{"num_classes": 12, "hidden_act": "relu", "loss": "cross_entropy", "optimizer": "adamw", "eps": 1e-10, "batch_size": 384, "weight_decay": 0.1}
Rows from block 11, named by matrix and row number. Each number is 500 + 50 x the weight over its row's rms, rounded and kept within 0 to 999. All counts start at 0. Numbers have three digits each. After the name is the row's rms in percent of the matrix's.
# conv: 3x3 conv (model.blocks.11.conv.weight, 320x320x3x3), inputs 22-32, a 3x3 kernel for each
conv.28 106:499411409505450449532509472497539593493479513490491547416464518482478508503508521430347384494380362578478411475514578404464546446437526493538549473566544480548550561477427564502436581540498562453368574537383535566502537546512547534448546520448504503483484530516444527545556534518526498538512514524
conv.29 102:381387494483491533550559548500463489475435433535519495431532533462476472439441452492478477533511456503478456424409488426427491418490524515480539470442489445461474574451475553490525510522533536415386613562511559573570611617513586484351535461386527604616428535569351371461456413469462467468489493462
conv.30 099:529520534503475486469463501441474547429476561443511569384508628395495598432485533483502494494468459512459443392491532381541590360528579561563535606483453617473457528501412487480403551536451468498501481474446507488477478477486539485457585514489441537564431489488470469481445448423476475424464445462
conv.31 097:396507540466555534424490490513519491502489468472438361602556526489469440407480454472508493464555547489531554504485492482547500471520483535525613497521564501549526460372424471379436481409455457509492473493446425410371502456516473442479421447482533525485473477460416490524488521497483500448458434435
conv.32 104:477497498501495500495480487587552542574513505575488484500576622468468552445364415498494492477515481437454478498516514452485527408427474545506460562509468578532532524546518487539543544536556456507486471488451531466421507494499523518471539547513477544510425473495423507533461479419499507463467448452
conv.33 094:483449431498458453459439484429467453425473454424438413508518532492522476477519526506470430569535466538508515487499527455443515413447476503426455453405466471419439481468448492476464525431423421494486492534474543498487540494440477476554457504516486453522507516484523510527476467467482498464508435462
conv.34 090:425436482459458479434440492518459422495483437494484483445418477469422484474524555430457487482519549515529505582554527477468417411413400506531591481487519476501503406412455412447462385441466518425381435406434404384409484578684465510554453452485487496480529510539561541533585592535574548483497438484
conv.35 098:506459457424411465447456469489475510481448447466475473502496500523535507539544467403390369437423435468454470422497530422534550447539536363485490447539512455489476478464490453467461435439482537501488547529457503524503402446487424471528420502559509470443528483467502510522520528511568584548554574501
conv.36 090:584482460541480495515463450506597567536613547505628547472523518491551501516523500445493466483504484478503465445405427438423476492439438483492442497488453457468474529576505510532458512520469537491460490453471484498457560524482569503451533475423457499524445499474455521496486451484504521583503565577
conv.37 096:472450446466447405490472451463461558428436517443463548452367370482438432531511537422446433468450440512489452518487486495469445494458418425402366491447421505430453513501501422478483389431469590488489521466500510448539528497466558507418590521437427504514383474529424459505604485526636465507616494535
conv.38 104:413455536399454448446462408480437454474432470497479497394440528417431459423437391407514521440479448452404376454545550462545544399471537540547495541537478570542521523487473515497467539547517557408416541468391519528455466525519484523445465543497411477564436424491444441384545474422564557473555613565
conv.39 102:415468427383476478369491525584532505547545487517482413301379407347395508362449549465499549473521560489564554399455398357410336331366394609527497547541550509564502485489428498529486466507511476550483435531525427516540468488552403474541415503543446472431443416521455464557469509498505532487494527489
conv.40 097:549513456535475460507483504506506531509548564489529507463522622444489582452421411518571474514560483480515468518514439461537537438557565502517443559539441547527420487495466520560498540551444505468559556426561512429477461469445493465447509475443416493553444466517486416415464499501510524511521504514
conv.41 083:524485491553524512510529553578496474544518517488443427468512480515523517481452468503512552526542561523562559426442481422442415453468412486508535506503576534510562573635543519631624451557598569529431548538446501534480410384375535519512583613600457485466465462480392449457501459479488487467523552481
conv.42 095:535532503563532501488448477437441489404466568414503587462420483476429519463483535449430459434455410486447428580618620542558567545509491486453497505469513533507477501481480482520525416480494512455478486427465490413466494486570492455464528473424519511507555484487558497517506454443507453459538470493
conv.43 080:507546514498485477502496482403451549492508535491522500459520499482532543477496494514543480505506438502481443529561560555566552497550552514536557485470462512492454564567540480511487479464437509490535449481550495485485490470455485512466490517506425542547449537591500485491531437462498435473513533571
conv.44 108:424387438442479499478524517452448452488418410505450442427466539436439499523490446459402434510447422553499465445450533384465528441487546525526499527523509461465481559499516575513517541512466557488445570546504561546517547548498563530444521532458506586597434527567435456481528509475509515520489498509
conv.45 099:478518550506557553515547522534570502546516428576518478562559582516438419522487480498481528506473534485502558518504470550524456567527406578540553606490450572479467421437537432452603453356478407499538411512587471509528603523443569554469486501482466461519476484536491538513544507496531459453516500469
conv.46 084:471496501486500481501517511395460486435468482483466477478543557461442421421372333542506456507446401469395373431487554495530588453516548543513505530489515550513533562485413532505461497523481486406369463489470459508460549506423592489391549489453539597587429498535363381422429428440466477505514557520
conv.47 091:468443479507493484510498520531563525584584528565556520506522510505507502435468508545541452574581478533515444338434467463535525561566539488528528542584555549537522518489418607557438644615500420385499510437485511470475461437467443454525468471529462517561448485502464482463444468510466483525494503507
conv.48 086:534475446565472432567496485464447437490449453434448479455429433486483459465500502527491449530493508537515547504531534486469569505449501515570581489549600445543622511462397525462340558502411544380407546367329499385412535456470573453427627525447534512453542492470540523499483473459491523536495466503
conv.49 103:415419402456461439469498469518511508516468435524477471463479513503512498544533486418395426480405404542496470457488513430495533477496541508506509508499492478480507542496505557499522548496520573514405567541418553520463538562517527538480513549525491541500461530520430467495547504500516485508497495511
conv.50 097:479554551514531522551516496501511491484505491470483453484539531510509463485440400455440518464422508468480472582536493565504484522450429496465483503452502510447463464437509446471500491513448475513588472557581506549472467465523463481510418404416509490517485508525436527527429501568434494549427452509
conv.51 084:537505487571565519481493526456424413483523538512517527457477420426435428497495459496361375593547451515567523450481487476520507450539574439467498454408412470464435618563538597574480457504474539539561506520597489474479506575584593528487575494489508446471495411367502476393513475419499506501525490484
conv.52 104:481433530431411525435439533554484448484459439458428441507461497467430492433448516462490560464499566497503545535489437548508426501450377491484476545563508570589485464429509441420523496487569621516520523429476457440521492508528515550562521563547455439441431437456409482506524498474580532455560497422
conv.53 100:597546447513493451453504477479542493513554446455514407483508468492520517483510534552527427540542479513527497498510462457488495432421485450484497478565531438544488507482374420459412375452498443469500434524474421481400435448449462484493390451504551499458557486437483489489504517469519619601496599550
conv.54 091:483495523531533525556546524525545455520514463496501436546576554524546523487477461542507508485484487446476479501451440559530467575528450528510477553531523516497498532479442541465451552511474528560500550554513539531504493479466544548544471507496520531533510493522486486493509550522545548537561560512
conv.55 109:463501502445424424481464486475445496477496548506501489546523440486527536435548590526523577466451523449416463515581534522529424497509433416467598446473624436441566408419444492465449548532469451503538502461482533503480392375490374369569468442577547527403518507464513477502408469453462498530462459480
conv.56 093:492481487487485512449454524510496452554567558448503543539497439490508491449486540450482493434427510498455475508522550450448527445440502366484562384511596356484554502492509501501544495516532551615599532557542469476472502515505386452531351454568470434408492476373588495446484537556501570548509534505
conv.57 095:490488416475522516461504502480491491463478460482409380568509467508514506454500500498515452485546551462524520495506488520524475488498441343419408350454473444433468520511406474502481493481452498487449492430444507455456441454448409451456425416394441443418527470442513529558423466492441469535399362475
conv.58 101:459530518445516545456490490474481496476468456482474502533537535502510549504468485500538514440475543443445546462498509473481522517494458407433504417453463432454428412476416467550469426509477497513452481500438518509482443507557441474469436413347507480439458495494430451524520534510528520495526472471
conv.59 114:447387450518459507554495577507519494529489442550504442467535586445445511434402398501484520508492446520498460469510570478484553477490537582576538495493515463451489618539453610530486562558587553481436588526464592580520591608541558542434518459346546603620453509593363394471403453497392433494371423470
conv.60 109:539455535537480543586561592417448518495510524569571529424411394485503509548542525559480450564544501552544522478509497455542513462499519545580458570591405602590458539458501540486456492496495491448590509451562553512607499511527544476463608529498545459385494402429532442536537482519513479536528441524
conv.61 090:559497494517490483446496546495608613514603643555630672470530548513544555496575593570491511561506469526514503489488430506503458497498455496552530500562539523521505526450410551474404530470445481485509508472484476486555549512561517497548551499471516518464516514469519541508487466533467472503477469539
conv.62 089:558509432513457404485425429451440458380399465425445465538454455557439461529503513534518499480502460481464422525495481467468492494503524497460472485494497484503475510570639463521546479479459511525430482487469468448543439487565474571606452597639481411459469456505511505490495460435470439445478454456
conv.63 089:467429429487467466451450470521460474492501450481515495460470498401429452492444418403471464472468455470465424518555550445524611356449517504498423505488408496542469452466452490519488501511524540409396531490438472440455450410370471496418474557515467427476484500424508508452438425443501534527575587550
conv.64 102:589582483553540439480467434452474551318380494361414469507482482528480461585559504559555536527529491546540538547561544515523536521492505429423440438473457466504468481487544418413509385361460498523502409453468407459474352392488384461524394484547433386438507451464546545535496506474465502468478488504
conv.65 096:457505517420470510437489527606582525562552485546548493511498429478460447496476438438506468483494508425447491400433526443449508483510519470490475472543503398501469515504556532540597585563588488503552507484507522491525465458498434465532411453518423533485409501444490501480491541573516556535526538497
conv.66 097:401476539373437523433446509499522474515522450521524486483460493476497576446456517437488533410481511446481506434483504474475497452503536464459458422481450439475455447482525456485454505598496480533516452440470495472460413511575421546586425519482482447460403406537428392507504555506501524471502514471
conv.67 096:495526463447494463465458468437444466404434449456500502533504484555516484524530499483511484508515488514526492481469509502486533501495554459461468430436438461482467376436569375410531429415484444512505442485515489481539395450545441531615484575648460439429492505479517535511513481458492464445493471449
conv.68 092:541536503566527515448460464440437490456468514442475473411396418511464462476439431464408396455456474427466481549547578494471498477421396401433512353472507375465471473535497393453438346408424507584594461532506390468447518503537521521525477399441485513476498489400525455400575568551580568550580563561
conv.69 110:423502481430515458416457370522537534515499444521510448530501459555512435512481425445500426456531486446475502532515515547538530543511485486436398478436402468429366468454496469491573411451516551532504520507470483503480496474462478439438460450484469478472465500482463477491559556554567523533550511511
conv.70 087:449460489399436532450461525471479443518504438536531459517470461457441477475445458482508494473467484487472431525580571516535492529493487400403428389446445415494440493537467517523445492506409575578420589495425553553480481522551439538473459500378462456510423492581373427582497504470518500423553522447
conv.71 109:470441485492479521519496520548553516574585558605610567562524485552475465570530498515506517515540542510543551591557497548501474513489450642627600546577578517555588509476448564525506566509527498450449531465487581509462566569559533546545526520566508494528474475537511489550537526542542505517533508499
conv.72 109:457451437431435458439461492525482471571525479603564494550549522520509455459458443466533530389472498396431471552493480546473476499445452432435481421420449458458460493467425517490453544546514490498449513509462547493431452461490422446524478512565487476462478463425433467468446468479479492478537504474
conv.73 112:498470541471470515433459505581548518595515421484463450406470486523503478543501397497481517409408448431469522504480480446515501453476497428479514466559553541616584547518462527542550414486554543504481568542512495495468396413467435494520471552566509488454538438386467412437467495487472513445590612564
conv.74 108:550537522547535518508492469452546616508559612477559624411420465472509524455521521507450434524498504527496507570538523518503496490515526486469442518436409534436432634652637485534619449478580494611653440533595394450476558510474550482454520464479516548544512556531499565551493525516529533527515523469
conv.75 107:497546507507558479499519450572588479549539386461507432486510500522545544515519504537527532505485530465490536515448447532467460527488510443420467445486517386490511513463499436439566422450506457534478475590536399516438408372397414405514384435558545511498515493483503477474441495464402541541432612601
conv.76 098:475538486480482463434437380407392363471484448545538490473441409483490503515477491458506472466456484468473466538518488532530452510552489485451510485447470478495464518600613550535535521432369384481403441564510505550450459492522473469453412452467460511517501522534518460454452454451475525486481600554
conv.77 099:545470432505480467481471452381448503452486510532558590547477505528475478484473468609532457590505449496452468511505554526499555517498535448505496449491469422455493405463479454457422515466422432438445502461416498445435458503478426434442478465478523544592531535606468455512434505520458498487506511460
conv.78 096:543502527505427468477445444501492488510505527465433460401403455384399442359338368487520509463461476494481444547575559477523514412397408495494481438458489429439503376434452352384422391391394516460441504438393506447375530533542507479517454408430466508513503486525591530509540553553539550513507538518
conv.79 103:464441498504454481494483484577551524553533503559563516500545601446449509448412438473424508457440447424454501589547520552463474531439473508478457519475434491490453536522477480468516475483550513487499465432465476429432527552538531560492527539455503567639426472578385412499514526526532477487541504497
conv.80 109:483494444458452408431435433540525472542533475532517473563572529539557544537510522448438443482472480480481486526468448581484503568440486492439452468491580415529628482459451511471471391468503459429506463454438435398402504453411540407427503357450552545545512489438529462437463492534507585637549629653
conv.81 102:528496522494519552432513541473457500444432457413457489559525492537525537511511526482528511491535542471519529509527494519515479502530523459565509530615537498546445507410481453355485486426487450393472441413504420445521433431486425488538400433455539420431489475526493521553509538518557559546491494488
conv.82 088:559520469501492498473485515552591510587603482543566469463480454445433455466411401523574425540571486509495482411494477429531530438530519460461472446511476415481445574556403605585443536577537527482536503493527527481443501515491477464551465405512376466433427429443500474441487548553542617588481571480
conv.83 108:450469469496490512505463450450455435506536491547571533555581549466480491549483498451469513486498497524509500484419444489428421504455426512564573508556549442428430454455560569445515566518453460469452415406415493458453369489552449536577425405485498465424489453468500502523543560564524548579431404435
conv.84 077:542584539535538522452465460533470439518488444526503454536453397520468475480468445485488514541515503514518496456497626460495553510498559439448460430376386468419404442585629367464559391414471537712575495645549451567460359378408392475527392436476535458394549506429575503422564591530536535456536535465
conv.85 091:493473476552521527545487491458482472457479444460491479563500410426386454400398495511444420513460459467439462530522529545474479440422454535506502512517504490503480531472439544542506486478461449465448485520516423466486511431384505495479464516458462486494382407487405457484516515479536537483487481466
conv.86 110:392433447444509494478551520491488509503503485510535517378421509403418410398408392466503509490485429513515440367442529373496556365446563543554511518505489526503460508503419534544491494557557525487373520545466461546513491541522465541462446552519491465531446434472412382358469479411499537481491539534
conv.87 099:616553450555489485539503498393442499444492510438446425454487445463500463436467477571562418571584479510570509507487499480547546438511565502499468526537496521549490499537480454435401451461494477484595469433510482460457519504463508484485509490473512455409534514460522513504484495512494530585489474502
conv.88 125:602580504564532473467454433384405465438479522466492527446421405502511494482529505588530444580571511542548519470530510521564540493582594501529535503519524530538510541573599487480536456474500484555597473502556465465513452467476475494535505519553431458458474467461567521484499492537488470532540531535
conv.89 098:495525474539582497533543534620521433571483459485478500527582548520546518410424463466508521471505542460531527410422469474456421514510409509438550501433580493419572494591517501585581483556560605603371556613448441474478493495499551610521555620532529525501509512477475450409545508419540516432549514447
conv.90 085:442498468528528497520507438462416376500509491522540528487442435538534522540540526382389437453478483464497464603567504549516500559536538493532501456500427428503468533583535571586503547548460431588484484600526520583563496516517460480455437437434478439514550523533589522494499517535451474486517535475
conv.91 112:485453368464431392489450417409470527524539542558579554510499533471470496432443397523486423521483480494452479530500491562512495559531520442498528421485480433469462498510462468488464461483455418426385426436409464460406485514527498518556468515543528515554496529570483447472454515494480542547496537497